Rows from block 11 of a small image classifier, named by matrix and row number. Rows with one number belong to one channel. Each number is 500 + 40 x the weight over its row's rms, rounded and kept within 0 to 999. All counts start at 0. Numbers have three digits each.
Before each channel's rows are labels from the 100 images, of 14976, where the channel reaches its highest value: "responds to" is what is common among them. Only what is clearly more common there than usual is listed. The data: rendered dice on a table.
# convs1: 3x3 conv (model.blocks.11.convs.1.weight, 192x192x3x3, each kernel summed), inputs 0-191
# convs2: expand pointwise conv (model.blocks.11.convs.2.weight, 768x192x1x1, transposed), outputs 0-153

responds to: six on top; white die
convs1.189:581469505443486498561512487519542448444494417455564518535510531448561491539490478524500483576491534579438482460533534483568503536512520566468523570495460546393478546499524521570653522570454493497510567519533470537481491515490469518448485477507529408467506532546522518544518535388507497542540543552520477521523579551535481484547527507510538573517471523517567463484424521548537505463545508526519536459522504545476468484532514519521505491529460515463454501476524497436466438542471508467552492504560543523506521541533541540494528551494453517484524506482479519455487409461552524522
convs2.189:503443536514530557423472427495489448467507498556446460470498510467531493553520474447549432450476513525532562472484485564509556511460473485571485540570488556469540484433499569518519507486533526472496500454507527528472524470556514465448443520424453520526410522476516468471599430407510510515495520482554486468437464472454510461489502559478484567520454476455488565433490444528456513515459533599437529488571449510512453518482567524447503458569459460513498539501477508

responds to: six on top; white die
convs1.24:518433455516548467512568493464580513444424551526511508481479563538453471456514568513490540579441541517493541493538538507466470468560549523475495554569425443494469500547572445548495456505525556493500478525535528572449461534539583578432516480419454477530505486489458513489496481518476542548544528492517532509530518533533422538486512403431463438518536492531549510483527472562453554451547489529533517557588521558496452498486506490478526528483505418505493565465552575482559531537457528427570512520519452502476509532456531444536519468528515516523494514475475477444509506488492537470
convs2.24:563470507438533516492453464525403457497496461503522519448496557440457508500483494518470473517479451425484502520506397506516429472429493495515470522518417448536549488460511488520491421504475463439522472524451517516566515504480502521470476553527481511501488575538499470453532473501484489507498464488472472522566500472455484563514552508487555532499547483499506405485452504479497491523484511442440419516559534500530473473466532536434449483516441488375494477537488499

responds to: six on top; white die
convs1.30:559498553517544505504438524479551503533501493467497492567565476549542474569524491476508556556481569554452483500544441438464492510484524537503512545465556494489493516489538518543464556506504510578493563523533588529451477522545424501459547523560557456493550525530517503506560519467550523548504523531507543536511535502511439474533479472505479553522412469526619507578535504462574526475459474484561489559482557548416472460478536498533462527532562481465530594405585471523414519507490544569531532477478514470526510500497574552453546536526529527537533494494501513489484480527487517560
convs2.30:472487574482469452431488501483530515550435507538520500506526481481530506516474463508521581491439574564502543466501551497458494482453494532521480584476510478554520491444473534529547472520490524533627476463466540438559495461511494467460492519456492562520513529513528465536526503509526488484513472508493514470464487484488465472445550498569441621549506592518477481476564536540486476552512488449536547474495511572498485489517551512466494478498458513535494575542449530

responds to: six on top; white die
convs1.177:481516527512484463487521555442446510435496571459566484517459436568500547540590580519512466522464504530511562451485518528510476494469510456466487581450537441488486427523518484513567461509595463535524498453486589505547487495554509519487499514550467480465554559472487525516511536477487475504554474465498503535609508474486462462490531555550512474550518496521468563502484557527467520425505455595462378498441416507553480516535477445551487495561506456524475499480471528514488503491545556599486510501511575485565513468534494476481490522569564524467465528523469527493537491417508505509
convs2.177:521512479471478536483495518503572452527500465479511529508457533474464468468476460509422497530553497495538494539531512495471454429535485563581453527465546507485462533532535520456459549491510501535468431533419544508435477495500490443439501519475496513495502472487495486508556470517543465521505511436516517510479484450484463446457552486522458494541477568436534453520523449477471479547515491461458460482461445476440427510519506531492443531549537408437448533588484528

responds to: white die
convs1.130:465508527441510586451533604467484463435528494458575504508484466497512482588523457541486503466529502504525485461546437419482542563598601469513517470479504466473434536547539486554478450496510496447546532481517449533507567493559466465463506417412545516472492406477444550488453574501514461459521454509498509488551512542568517492481520538523505540466467515516486520468548563451519491517501603513485436462467505467513460505533496576453562451471466466407468542509502478493475481520532540530495443556522487539470489465433474496491520505487470521490517435477452445498529569490513495524
convs2.130:479490514475507569551491535578477476512433486548471427477511510465518489460508527556483434496529486489464503474546538444484453553519478503440518519513585433447529428559456493553521496528491528504470503442422464487489531518478448522443591526536506481531527532578537505510493535503507461509464538497495520561483539484609528492468459496448519562515490481422527465474490557528514459558454520511469490476491592462623412503479478568512508473452533487495489491517535492

responds to: white die
convs1.131:557426522507477427523499431551459489534514549541531459539528451577523534416495486516535519511489466498501496406514468579487537472555526498504487546446483442509494489468505482469552472481503415535504517560484514538493464512482458458550524553481467539447493473482429560477555452442469519491466576484545529534445562444526473491474389464609530511500517486464463576516562485511531543481503464534441516497463504518543496499406502407458457554529463484490588434425468492493499499448455538512500531469499517494526489541461470459528463462528451529462516545548476554550459459510487480463
convs2.131:535458586491469510446531474485450508538467523555462506507476518455499518535528503512603505474514556537578466488464503524483468456508483501442485418465505505506592478545470502469524452482505451525382490423492492404488513512521558531637507511509523471516519457512505539442408503508482527514495538528577475424497606525437509497468500531498534428505493509454515520486489458472477473480517538558498475466463519502491492450463515514550488488475456476456535482439463544

responds to: white die
convs1.171:561468508487411486558474471485451457473464524521468420457472431530479506536436435471453556457528454462476518515548411538484451485480454493497520427442482433467439527419519463514511526464447437476469506526520453480484462471483428480492503536525463536458541495475496433484477444499532401458487519481532527494485508530521451547482422515507490486540515480511455461552506439483508450500432481505529534506525552493565433504495451443484501500503530483500551463488468520445478510444536493503392534467522489553447502479440449423494455477471478452506411461586489508547444419483450467456
convs2.171:519464506522495529548459515461521498497432487444473576522523511497479435503513442511587520551567482511476508499485455550540523413543443580522472488476522552469460534557525473441557487475457491551428508512496527490475515517578558415513492473437583483480516464403469475584515473488432534439479476517510608521463583434476444448500484432500467444481453520480541599454559459517535481450535506526541509494510459528501541447426515504530552447533530444456469503492472494

responds to: six on top; white die
convs1.0:528522542570580446483548544495522423525503540548527575540505502469518559432490476482449492503512492509585487526564554549514437539484458497477476530455588489519513507486542568503495503557538393493491523559447466462476492499536520564551564497480580560512539490507468445507474600482455515530608521507565560497463467484558553479516422426500563480472542560486541534560456478549499435465503491525490506513492488493466500515473443509519504496499525481454539459439536489510455496454470544503542491507544530550479502499529490537494447534633552505456503492455464513477497533482513557510
convs2.0:449462490530549502538475444496537502489556533412502508459453560519536562544509476524623508490457466465432380599533517490527442475489514514571414486494494564449486453514582485478483516494531464452495458475511481539420562428437478486521454514511421517483513467508442507479563476455476471505490543500530492455496469521512495534484585562561521523495549509450520519537451477526483489470426568448472463514476440535457575572462500584466548503504515529429448538566528506

responds to: white die
convs1.128:517469546494494504505464421479479448460534441581504465509471471419556562409490516506471488457496455491500455494479388533520401450479424461485514481537476476469490475444472481436493497580479478436447486515455406449416490489463446510535447558546496514482501508486537469546558476423509487489462509539521533513503472491502473486491429438439501505480518504484475477476457493452512469446518486481430569550427510574542551471491496485524444481484405524518486439449492455446437527502449466478509494520509452496449422581464494445482475489482494481472452514565501502477441471490515460455
convs2.128:535461512490492546515500434552472503445496493581461521478470515546425394500456451525502497489514502533561529437548432470504513522492548453572430547458510488521487461444488554512533536488493487489527543518516477500519530514523469475457440553476558505519504510486485508490392491513461622503541508508508578476511469460523470526496492474467448477487517521540517471487449508520475462563512504465494507475502473459512440576526568508451515481501507481455431539549543458

responds to: white die
convs1.89:492495420480554516521499502476481424490457527359558508417523590525549470494535587523538474528525563495493468523518550512455469492503524506517504492544516556447491569474570503512429522494544483468554516456493510535490523455402523564564482469513454445520501457526452457550430460490542519453521413499451542559518465525531523464523545486429536430469444568521473465572518489523501539480517476486507477576499466515512501476495508544471527532409541482517497525454531551492536458501453510493503527479534482462457546473603482518510482425448497519586494493526451481498540524488525551473
convs2.89:506459473442461528514469464540461467540496523458486467472455468443451448423469495467547517433549514444484557466525406486502483495456502548494506475482502481486485494470469510559461451449479432416506445529499479447439548503488498479493461496456501515448494505443437512520478475540465440421457513474535488470580497480499506502502509486493396535475479516532573433472447475503492451461499520500486498414488522513536456449502496494458433521422494496467480506543529433

responds to: six on top; white die
convs1.134:488423461504464479511466482537487518425511469468438486513434465470540527479497475521485476428492431422520461528464396484444452502537485476478582436536442470461503451463516496510491439509463418519493430474487423467513462506535476445528490496537536434443455446516504489461456444484451473522470488494491493478505473560524512507441495537530512553455523471528474504494465574506468455428484455519487484505490536514454449536435491476514434509534531516491461542354495475445457455464509472481461480449444489467498460526504431502467570445577468498567487466472462498526438513405449468541
convs2.134:470527541547536512493525529470489489544502506500508524511522527514470501549453466517562494498474485493488507486559419525491530496496461556528586438475437515527462470479454526447506524470516459452543468496475503472414504448497550547496479486561470528479526423478431457469437468526515423499514504572545608460469523498523455496444414495496502518522491535498530490541453437589495484480457498501530524495528471443526444516458492529500513514482479522409467466533472477

responds to: six on top; white die
convs1.98:476526470500492447464492508520535568504492517543523511503475533545490453545534536506570496514523524535513443459540498528522526509502482477487538463527488492432426600515510542582564464508559461556519445494495518564537495507554506488500558572502519563513549500496514559501509529576537521483534540508525500545554420479536441510533508550569491520559481542444547587519501499525536499526517430501504460527500546548486459516489367432568439496576523442547539519548458480540567482529483504553498536505461502519533485526504508522514552485444548507597625534557503528514518563535469535529
convs2.98:519515473449491527534550469520413476494473488456461457512458524510465543517497475506556489427563454423480482529481464477481551458499521533464475519555510418449477490515400493537450476443511558522497539497521500447422492521504569482501418574498500541460518508484539484411497504468492497511496446486513460472539465540476554481458446418469454514490585433532497501463486521491472497478528515499502491457490430524424528442554490528544486534495499426505525494534425520